python train.py --encoder_arch="swin" --model="spectrogram autoencoder" --dataset="chords played on synthesised instruments" --train_examples=52083 --n_mels=64 --hop_length=160 --input="log_mel" --win_length=400 --bottleneck="plain" --downsampling_factor=8 --encoder_norm="layernorm" --encoder_norm_position="pre" --encoder_activation="gelu_tanh" --encoder_mlp_ratio=3 --encoder_head_dim=16 --encoder_fused_qkv=true --encoder_bias="all" --encoder_qk_norm=false --encoder_layer_scale_init=1.0 --encoder_parallel_block=false --encoder_inner_norm=false --encoder_patch_size=[4, 4] --encoder_conv_stem=false --encoder_depths=[6, 6] --encoder_widths=[64, 128] --loss="l1" --latent_channels=8 --decoder_norm="groupnorm" --decoder_activation="silu" --decoder_weight_standardization=true --decoder_widths=[48, 96, 192, 192] --decoder_blocks_per_level=3 --decoder_block="basic" --decoder_attention=false --decoder_upsampling="nearest_conv" --init="trunc_normal_002" --residual_init="none" --optimizer="normuon" --muon_scale="spectral" --lr=0.025 --momentum=0.85 --nesterov=true --orthogonalizer="polar_express" --adamw_lr_other_params=0.00078 --grad_clip=1.0 --steps=5400 --batch_size=64 --epochs=6.6 --lr_schedule="step" --warmup_steps=270 --weight_decay=0.08 --adamw_weight_decay_other_params=0
Rows from block 9 of the encoder of a small spectrogram autoencoder, named by matrix and row number. Rows with one number belong to one neuron. Each number is 128 + 24 x the weight over its row's rms, rounded and kept within 0 to 255. All counts start at 0. Numbers have three digits each.
After each neuron's rows are labels from the 100 clips, of 14976, where the neuron reaches its highest value: "top examples" is what is common among them; "peak in band" is the frequency band that holds the peak. Only what is clearly more common there than usual is listed. The data: chords played on synthesised instruments.
# fc1: MLP up (encoder.blocks.9.mlp.fc1.weight, 384x128), inputs 0-63
# fc2: MLP down (encoder.blocks.9.mlp.fc2.weight, 128x384, transposed), outputs 0-63

fc1.66:161116112113129108148089108154136121144103111108135153111114104134137107157091140128116127138134128172083109120079110129145136121123113126141163095115105134114118103097128083169121116139131095
fc2.66:142133101134110129106116113130129111078088157146117120106133164138137150084170178137153098129120116108137171108192126143144114159120107106138095142196147181144124107110079133105112151122111153
top examples: block
peak in band: 250 to 500 Hz

fc1.324:176101113111116147109078112129147098146116103113155167124112083090104138116127139123116154095128136127124090094134162144093123110160102145170159104130136128114138105104162136119159100154131152
fc2.324:102178111137150139141127115144105144095110161130110138117147130128130137127168110110098076130133112138113195117111102176126142136150131130145130111143142153159126143147112134109114115103108100
top examples: quiet level; vibraphone-like
peak in band: 4000 to 8000 Hz

fc1.93:125134096128148134162160122085148148174158102170139132138096104116124116166119150097144117134124115126118161104125165146124171128083207131130099148113156110130144132137150159142083150148098155
fc2.93:062136096135100164102112122120127162135125103132111111176119125156154149082154093113127114148138123104156132091155136139111158169141081130128159124119175127125107159123146157145178114125123122
top examples: mains hum
peak in band: 500 to 1000 Hz

fc1.17:148125155141134154099112142125126124134131143146138112121172128113150143101120139143133156104167127103149159114090144161163128108119080126125112100164148119152105108125166133079149151106118119
fc2.17:120164128138137121123138075116110161144122130106125085162122117127117082165152091098134124094137134125088106110138118107100111116102166126142127128119126097107095120151100077161099141120096121
top examples: strummed; marimba-like
peak in band: 4000 to 8000 Hz

fc1.85:150111133114147099150168128114103096122150132162095103094096153149142125127120137087117147146124133104163151111159135104096152165100163122075095174150162111136157131117137108124083155138086137
fc2.85:097123152107130190107120136150132090185160124127153139095091118127133117131159137149142117137160103132123173119142119108152121096122133138111108102091102153109128153118119141133157106160126167
top examples: clarinet-like
peak in band: 1000 to 2000 Hz

fc1.153:124118126117134156120110130125092146142107121111137154131171173104126144136149150130126124087112146144177156111077166151142123119128124137175154107121141135100142106116065180117168176141149112
fc2.153:111145146138108147146101133098143151138125131115130092157150103106152109158096099105152112127141140149130062132139110136083140100161113105140142148124158131140098107140125081154119157123106108
top examples: strummed; marimba-like
peak in band: 0 to 250 Hz

fc1.135:144141140156161128118150143131111123150130118120169103099148144136132092140130137072103161125126089073121109110107158145154100115130109136109113136145134120138126128097109171148108096126124170
fc2.135:119155138128114139119157117152142085126121138108122141082126158076144099130148151182147092113120107130163127120200123177111156139118148128109146155099128143084108147142097112081148120124161071
top examples: quiet level; thin (high-pass)
peak in band: 0 to 250 Hz

fc1.56:149130091137139115092119142142104117135142116148128112097128182097161144120134138132209142116109125107096078122155149122147112159115137115082105141177124101152143132109128100129132110156114173
fc2.56:138130121110135102145130117146080124160114136163137168091115142102128151137132086109137154055145138090153141131105155100136122113113126146144134107157146122142109118096158091158151137091146160
top examples: square lead
peak in band: 250 to 500 Hz

fc1.292:097151148121101139133129149115118151090138161130107127136172153123147140128127115116143146081144103126156168089138130150160119139098125149136119097114157126153097135142119131072159142142117122
fc2.292:122169130098130142106092098119108142193130096122137098119147114121100151123138091126132167116176170114076082123093153123085104129092121113093148130141182128097130132146134101154136164126140109
top examples: strummed; marimba-like
peak in band: 0 to 250 Hz

fc1.357:136094104098101115109116085147113124147125155125131125101121140102134137101127134107147119178164107130092082152126140146111121154151133109101142144144146128167159115135147139138154078119132161
fc2.357:124123095138130137112099124139062141116109117150102162108134177109106146120151094124132123078127131105149170151168137168122111115164165167134114136136111179153128144146107140142096136083135093
top examples: block; square lead
peak in band: 250 to 500 Hz

fc1.277:098125098160085152131097141090119182138099123103117113150137127134118142103125147146157099086138112145149142104133160149114123121133147093133150115112152126120117131191164144128140138116108152
fc2.277:125145131169131122106089092132108119165158134133140148125119158099181162098140112126084146074160114160142130099089150132135132156146151123115159081130116125153141153135154166089133122136152097
top examples: clipping; text has "clipped"
peak in band: 250 to 500 Hz; 0 to 250 Hz

fc1.274:132162119123141130169118094103163127087147113130112112147102161124111154138136153126113138072157144153115100153121137126114129130146102115158167097148113121138086113161146105152156148117117121
fc2.274:137095152096055105123108135150103129109110169171162125153109123152126156114161166140158101148102114128103134142134142121113109111109120102139116102166087110094143131164143147140094108101103131
top examples: square lead
peak in band: 250 to 500 Hz

fc1.12:150124109152086112133113168113124127139116129116120122079159134145101124150122153144109139072151088130160161090130137141124123126146123098113156115158113148167103110132140099104119135129075162
fc2.12:124141123121146159115120074124062149169143128161100155154118117100138108093176121122125101115152181146098160152149125141135123109104134128123147110132130138112107151120140147133113147115166100
top examples: playing: arpeggio down
peak in band: 250 to 500 Hz

fc1.236:171132090167102123130094143087139136124120137151129114139143105102147151142094105121174092111170106109124096151148103169115116117175107123103114153197123130102135114150171137124137104117155137
fc2.236:116122097136143084157086101149109165107106142088131138115109143143190155161153118147113129076145121109099128129111150127136097140112113156100166134105147060156134128135164135078108134091150107
top examples: text has "noise"
peak in band: 0 to 250 Hz

fc1.162:120178092158115151143144123126156038124159096109151143146157121095119127134134122137116141097130148100125135108110148124152163136142131128124104141159127169133117097131124118159130130149118116
fc2.162:149165134086149151082106136114150141138121127136157117097150119142150118160083117132105097151116134123104159149106053098163151128118136114128094146135132130128130102119128116123093148153130125
top examples: plucked string-like; marimba-like
peak in band: 4000 to 8000 Hz

fc1.173:139141085121086114110113130116125139120120131111130135158120140100147144131114096133165111112145118114102070139118132151151085152140126119136137136145124156144137124137146129150155114129132130
fc2.173:083161109110133123137087100127098164134129123096114172109143176118137180112161119120093134073148125138094133155099162124094120134098135149086167114149148125129114160132130108098133141090140125
top examples: clipping; text has "clipped"
peak in band: 0 to 250 Hz

fc1.133:120078119134125122137143189120148169135138127174111099142137134115136136085116135134132156145123116145139081162190130122131144125087133098140154067149156134136121122126129121119149129130084089
fc2.133:147134146153151148124106096097145103139133167081124144144140131142148107136117094103120130174153182128130172115081134100129170129115121170146116123110130120117127110103131089093137136156148135
top examples: thin (high-pass); organ-like
peak in band: 0 to 250 Hz

fc1.208:127098115158105122140105154149125165148123126146132148135144155092110161151146136115130155104151121114117141100134101146104160113097114141153146090132167113123099084110060103179137139121132137
fc2.208:110136082132073127131146131160094112154093108157116137090120106107144122107143129098092095116121131151150175134151153128141143105142078129131139114137126137112070164110130171157137147130130178
top examples: white noise; pink noise
peak in band: 0 to 250 Hz

fc1.305:154098124152109139129081137117133153125093124136145137132156119088124117130124160113077096115156106134150187095121127160080123055149115152127147087137169122140075110123159121130122135084095115
fc2.305:166164112181142139081146120146116137094129123135150077105103097099137103149124103109164112155130144139128089084160099135145138147137106124192128116126098112173094130110129129137120101137098172
top examples: clipping; text has "clipped"
peak in band: 250 to 500 Hz

fc1.2:104134129121103120104104161098079156123095138098141135113160177116133151137149125098130191114148107103137135149149138122122079161171120174117170106106120138109133081129094061122160131126153134
fc2.2:094126127132113163121091100179101125141100143141149142078121151118162146161121121171144136121084142112142097151077131113147116078091123140104130143136139166131129125146143156145127123115110130
top examples: square lead
peak in band: 0 to 250 Hz

fc1.199:136131121144174124186128099137116129123148166165100148125105115139167133105114158096148105140133151097166139085093163117127126164082139085140077148107190119163153128096153157126119146126107124
fc2.199:106175164122121148091169170124113096153147132146146153114122123133121119144111125121117167122141109120135211092159106090142133142124148107126122080121095145117135138113115135144154092154124150
top examples: mains hum
peak in band: 500 to 1000 Hz

fc1.18:160117138125109103135145085172125107128130123105161124104101132107116160142100144161116141099110121158135121141089130133138141093166123135161167120126103160104137129111050125168138114133170127
fc2.18:104132121153159129124102131135152188110125148124114161160123152119141147105133162163131092166144116103125117115147094130117110150157098090131134156142186149147122072148108134136088141118111092
top examples: marimba-like
peak in band: 250 to 500 Hz

fc1.64:089099123087149146123108152121128134133129139141140120116109146122119144118110105110132168147160098097170094129105160138077157134124083166117154115125116129120142164109104095169106156165157125
fc2.64:122147124142070170178128147160176141198088107160146113109125138115103101130117090121154149161126110136133130129126139151201154120156123160131119125142095157105146112094087190117114102136134137
top examples: thin (high-pass); vibraphone-like
peak in band: 0 to 250 Hz

fc1.294:139102115101143147139170177107100160122090105171086128154124144119113121116087146131126146137108133143138088146139112119122112170127118099102131084140162142144134155127121127110130129115094093
fc2.294:128137160148120151139113098110127141129114171079141147144113154111154129126142095142105130120184161110150157091072110113124155110115140161160129105120116117111132105109120100142164137162167142
top examples: mains hum
peak in band: 4000 to 8000 Hz

fc1.6:116128115153125170119129125119175137133166135119109151150142107157138088108111122098101114144099103160139202106148127151132126083111125110160113096111150090166124155129151118139119149122097138
fc2.6:132133086139161108087124115155181142123151088168117088171141137146156134123145122148129171139158120104138074099132125143155176169106113096144142129109164141093134094125096134106123126145116143
top examples: strummed; marimba-like
peak in band: 4000 to 8000 Hz

fc1.211:146104104104129146112109106136103167170112088138128138131107192107124160124153144193187157092107123134167117139082165138124117157133118153144154122108097093116149106118077141145146151148155158
fc2.211:082136132139127127119090103146117130151158131128115162123127123096159161086122090089102132143142127107149111139125145147121135112139116148153147139139169136171096128138114086169173133145133106
top examples: mains hum
peak in band: 0 to 250 Hz

fc1.289:121118149127143170131155122115156112107131112133117106098107122123155132159155146153124132127125077111124163142096115132090144133135178135145107139119139152110118100109129087111123162125156133
fc2.289:163135140125109168124145135138178120117144103124092091102175145154110145115117138122090114185125125082139148132156097134148161104113104122146122117085145113095159115155109152169132107158161114
top examples: marimba-like
peak in band: 250 to 500 Hz

fc1.264:124106123134140093156089138129075107126118118148127111078162153136107139106122123158114122166120129160153142084161156142148130135107106139134136096139174150127108129097092096114181092188104131
fc2.264:134119156124129104121109106121123137126096108100124092177075127140151175095102099110125107122138163132186134103116139195120081079137108149127160107078101156133113132144138144142195130141117125
top examples: marimba-like
peak in band: 250 to 500 Hz; 500 to 1000 Hz

fc1.179:103119105125118129137129146122116131117116143085104119101139133128139136113139136153101132124108111099144159118104142112160074126155065103161125081080123176167095131143141099115143123095110134
fc2.179:122151142104118140120143109153127092091163175138150111144132192102160139109122167170129174130102126146112108097132094110148133134125154079120149142140118157125140096127070148129089095142168093
top examples: marimba-like; mains hum
peak in band: 250 to 500 Hz

fc1.267:137109134117129144163114124092127117122151100135095162138141098161153123165149124080135124141120146175128161124133114104099160117083133157104156135107138072119114123106100174154107154170121153
fc2.267:113116104120111129092090197149175100169137089153125152090146140164145138135125116138118128141166103111178181128154108146138141114156100132134084133124116167120149143134151136100112137134130170
top examples: playing: arpeggio down; organ-like
peak in band: 4000 to 8000 Hz

fc1.365:156113102153116135142125125152122116195128121137125138148154109102099121150098140067119097163132150162091148132077127149116154094134115157170135128142141098134127125114078122187118167121141145
fc2.365:093149070137114127148127161119131160112073104164112106165150160129145100113130129125122117128149110128155129107195126148144157124154081091144110138124121133112092086142124134140107121150104139
top examples: arpeggio; marimba-like
peak in band: 4000 to 8000 Hz

fc1.319:131100182140152148151112149146115093151098134097142163153161117131131148106111142083090146127152151169152116116158090128108149121142103161161120084121108152111106138130143144147166169128121104
fc2.319:140105156132163119101169149139122130153092146116115141113145125093126103073121146089157094130150124131167117099127126139162116155133128131160122178077166170142105144101084165130134132134126106
top examples: text has "noise"; marimba-like
peak in band: 0 to 250 Hz

fc1.315:177091117093120126087125125164082091169145135114150111113143192130097159098124143173168166163122106145133154133133131122123141117115127122121137137127091134116132089071116129168146118117134113
fc2.315:130136126148119118166116137121097162105144167100133177113085094115113135155131135124153101105138140142163096097183121151137125096134154119162155147102109105123129161118100105115171160100086119
top examples: pink noise; white noise
peak in band: 0 to 250 Hz

fc1.202:133133153096138104119132113139094156102153111111134165088121157124129152141128138119186134149135147077137092150169121126149098145149089147128104141140092095119106148119140151111128093108170127
fc2.202:120139160111128127137111121151101125175118145112147118112112156108104128128156102167111136138088142148098179140110101125122100094133126172153159160113124139165128123141136099142143122145129122
top examples: organ-like; square lead
peak in band: 4000 to 8000 Hz

fc1.366:143134162074114146182128128128129140108166127127123120093153128111168116111107088110141139143146125105145150116103127100106153160108146081123106117132093136134093105125126132176115150120130123
fc2.366:122116129157139116128108142177149140114137111121189093141099168131139064150117163113112137126123101130118091122145086121102078111091127120145137124146136132151150138136137081115142138128108159
top examples: organ-like; square lead
peak in band: 2000 to 4000 Hz

fc1.52:110170123142117102110146094111146106158098106102123154133136175117130127132123152165106146140175115048130129121171154124079155177133141113115145080113175102109115104088094097115140135138135128
fc2.52:154135087100151108100120094132095163133134143152131124148157101133127116126101113130141103111098134080097133181117103111113086141127154102108120137118111077176148134193121136141114129100106161
top examples: root: D
peak in band: 0 to 250 Hz

fc1.257:128106158124169125129128156136136069133133145150093156118134115162126142151104148167160136175157154091135171114142118107075134125149097120116124110144154089073116090122140153129123151146111109
fc2.257:139131110104118104132104148104171139144172200123101136139127113086109133124136127141125123091135143122095113093140142175103131139179109112147145134122118131120099126144153158106148157094110107
top examples: white noise; pink noise
peak in band: 4000 to 8000 Hz

fc1.359:179125128120121143133123128136156110148153122117147118151107115102100133151091163129102168058125166171137120094097132150140123117110108116159127118140122118114130129090135128136127138139154123
fc2.359:092132139134143127116151132100132175162113167132103148145158124135131141113140160129127058168131097135101133096112106123122106182132142096132129089138150154095095132110088132139095141126122108
top examples: arpeggio; playing: arpeggio down
peak in band: 1000 to 2000 Hz

fc1.80:106096094121103123170129158150171141159152130145137147157117105104142158113133123162145173156143105133113109135121110161088140161091088090112130130139121102105107150150118099177118129136136104
fc2.80:126138191105064129101152143152082132140112138146111127119110130132155130127119138082114126094123128138149097116142119122117134154179107151163105096128174105133159121139140117116129173145092098
top examples: quiet level
peak in band: 0 to 250 Hz

fc1.120:149126091127125170106091145095142136159127114141136153121150108121151105122133095130138127121171123135138134092147130176132144112162126153122131106137142102120147096088169115137159136139115147
fc2.120:160136106179133125096112125163130135102114099142123065144122151136124123153172118126139129081130105105134116097139123150107116153084124134129146115128178094148098175145117103096129152128064140
top examples: clipping; text has "clipped"
peak in band: 250 to 500 Hz

fc1.46:164133099150142125146124113138121120147132113156096164136106133168144092152111114121125117132140119132120110136130168116094106170137135077097110139145157117135182141146129139106148129121091116
fc2.46:111174126100105153116143130146100104124159131106143115139096098098147172139131085107146159124204126121120098115144167143129119123137131137129137134159125096154133147142157139138145079108134119
top examples: organ-like
peak in band: 4000 to 8000 Hz

fc1.75:123117116095135124111125124109166132132098141161088109110112119140090155114150113132134116112162112156068107139130107123136135137122131159138148158129192149131115076105127115117166144137177102
fc2.75:122111147121088104097122116178105092108115134129176186159096111135190128135167144101140112110098143129131138121141140156157129140171138136132098105135070095113147151139153166117091094113116140
top examples: marimba-like; square lead
peak in band: 250 to 500 Hz

fc1.44:156109128139125093144121127111120087116160131119138114110116118097149136127089141105086124170150126125125152117132124124105176124133137141113103153146164154145096095125127105146093095157109136
fc2.44:125113121119105130092141164134109128127104162136115147106132119154116113120137141131107093136131149119130220149186108135103115141118108114108136121132132157085112144126067181128077140110160136
top examples: organ-like; square lead
peak in band: 4000 to 8000 Hz

fc1.296:166140093138130140113121131132166138182147084152124145157088085103138109095138127173128130110146128128126126094099134127129140134104127103133117141117148124089121139137192159150119133178114150
fc2.296:102143099165140130149158140155110125127134144129115153156134134113143156110147134072085111119157101140105157102142154136123151165152150110107162088139154092153105145124121169126120121121146128
top examples: vibraphone-like; organ-like
peak in band: 4000 to 8000 Hz

fc1.361:164122168122075085106135176141138146135112124099137065133155145163095127142108118176097081158108103136158146129112142106107157143107091149129139108104150116092148162149129092131135174141137109
fc2.361:099118112093171110117124097117114129164141156095161130154095126124141139123123131070141119108124122122126121106146124187105122115107153147106113130105114137152083156126139102094120088125167186
top examples: pink noise; white noise
peak in band: 0 to 250 Hz

fc1.375:140113121168126082103145123103154136102158136084107151151138102118123125117130193150111117136114104153132120121142120108084082161134104095131122134113187144070092121148149137117131106105133124
fc2.375:111144107131100142164125148134120118196080124147132118145112145125136145125126070138141163125107124138116125142106099122192080141147109139114139156123081108124174150167121140132082113123185145
top examples: marimba-like
peak in band: 0 to 250 Hz

fc1.114:166130117125138139145168121134134101137112128187152095131119149092128110136136144115113134139129107048128108101146145141116158116155176129081081167175169128132156133143144129144113115121098122
fc2.114:108154120144144143141094130152096146119125092113140140125072129115151121159135102091140068120176100102108098112175120110139135119154123155122152154086131077149120095115104113159148110132097143
top examples: the note F#; organ-like; root: F#; instrument: vibraphone-like
peak in band: 4000 to 8000 Hz

fc1.62:167126100142129136119137132131141131120162147113135111107114157105138130103120185136123139137097124118138121118103119155074130128120111121086139163134121159099122191111161108142149117158099093
fc2.62:135130131115134123126137159150121106123096113113152177115092091104142096124111125100110113115121113152118123092184120154129122118164142127166073113112107130141135113138129186127120178164107106
top examples: quiet level; thin (high-pass); vibraphone-like
peak in band: 0 to 250 Hz

fc1.5:146112105100146141117153154124096145123101150128113134128152144109136133122132157089121142129097133108080165090106141139113122096091126138140108119106178164122123142125120180114136127151126155
fc2.5:081153149130113143144085126101105114134151120118114104104148124100156141115136102102118080126190144153141115131134119123091154098177142119104138139144104147125138111137124133171105126119131123
top examples: clipping; text has "clipped"; organ-like
peak in band: 250 to 500 Hz

fc1.280:130157112073169145145157121084124123121110135121130151110159124119129122131171122063144095149105146106149114100130164127118104134150147134157141130094148159135143108109132164123130145134106157
fc2.280:084157174143110150149087145140155102105156106140138096120129118090125086094127116132121113104107104144138105102114135122098151100131160115125117165127142163145154148182114100118149080138106095
top examples: saw pad
peak in band: 0 to 250 Hz

fc1.73:172092093142109134140101125125098114147116119135160122133108109093095143133151149086088159093125106113122169102107143119054148113164153137157151098115156163090114110174140126118116132161132122
fc2.73:098131078157139151149120119133094146130144124117095104118109142106177155122148112110098082122187108119122137119145124132149145151181117092153099093145168147132152140143136171107100142111130114
top examples: vibraphone-like
peak in band: 4000 to 8000 Hz

fc1.254:152123123149130109165119124148115102151150100149158123128089152097115125131134169100099148146140109090155165084112153122081179133129186135169133128150176120123141120122150094135106148165093134
fc2.254:108102087144140167123128137172079155179098120140114147139103140109122107147148110119102094139169111119154168104189152109137135129161093129150081115120164135159111134121144168133152103146104162
top examples: saw pad
peak in band: 2000 to 4000 Hz

fc1.28:124143134173131155133096152121112139138130152136152144106170114107137162110131112128101145134137138148131189088122127150156138102115125121183138078099133138157082112112122153117146138150120136
fc2.28:128103114121133147096127147133151142136144101125099089143143112147101112140112107104127091142156166130132123117139109112091137124129099120105117113112136148112103119122126113156116189117111116
top examples: marimba-like
peak in band: 0 to 250 Hz

fc1.178:161129114165117081113122143103158099132149099144135139104127128117126115116086107113087173107141107157125145141170153143136128089142148137149108121157129143169139117162148106096096119153087149
fc2.178:130109083094128139126117115159098164154136097132100117144146073178155142144141082122157109151182148127101147137107140100141125138107088107111146123144159113094099139151129162130124163132125122
top examples: pink noise
peak in band: 0 to 250 Hz

fc1.355:152121125156109115103120128122169134149152092121128149139113127115102099142120084127117142129161131175180151125133128168090124091132130127187141108129139123134123127140113125112129174148126138
fc2.355:129097077132124139119181142142122180158112138112101099153170080145152123149131092122118116156132139191108133104115143123137144136152123104115147111128147107098091128158137156101117133146112106
top examples: strummed
peak in band: 0 to 250 Hz

fc1.1:149125105087175116141120125110136138116105104142151164094109098122126101160129151072110126088146141141152106138173116124089104112147143153128162133105095125079125085087149109126112136154149162
fc2.1:108118127170130143152083143126135101116132132139112105086159103132146136093155160152118105132097103113128155112104130137151134135131103128135104128147153161125191152146128132075162108113093121
top examples: horn-like; clarinet-like
peak in band: 250 to 500 Hz; 500 to 1000 Hz

fc1.197:130114138120136159109106125135097158095116168144085163130173132131138117115124154092132109100101165143128169096130129139126100128091094127149130120102150142162075145092081125106164150135128130
fc2.197:125170140137131110141159174101155090156123137162130104094179119108129117107116109149116138127141150109120133109096115095157157119125123077139108097131119160046173075125116127152104146125128110
top examples: strummed; marimba-like
peak in band: 0 to 250 Hz

fc1.229:117126112140096137102089114125106170147099136094127146130136118148139132113103154132143123078101117124151134118119146137147087126133096101136153129145118109146145125162133095129140147123132146
fc2.229:107179141142171115128092067147130130126185127179127144154122152104159123143140152166134188092142113108135108144114131137185135123100145128147126109115094118156130128146169094102142110126111106
top examples: clipping; square lead; text has "clipped"
peak in band: 250 to 500 Hz

fc1.24:155133107119153124109123138118123158139144099137165154105111152048110193112124151116115088114131124130115136108130136152099159110133136110162116103117154171126106102142138201154108111134125120
fc2.24:118145105164152135146149119140144142112159160104087130111142083105124119081119115118063091132139108141139120115147145101100140153150105127120128130121141114078119129138097160119103148098127113
top examples: vibraphone-like
peak in band: 4000 to 8000 Hz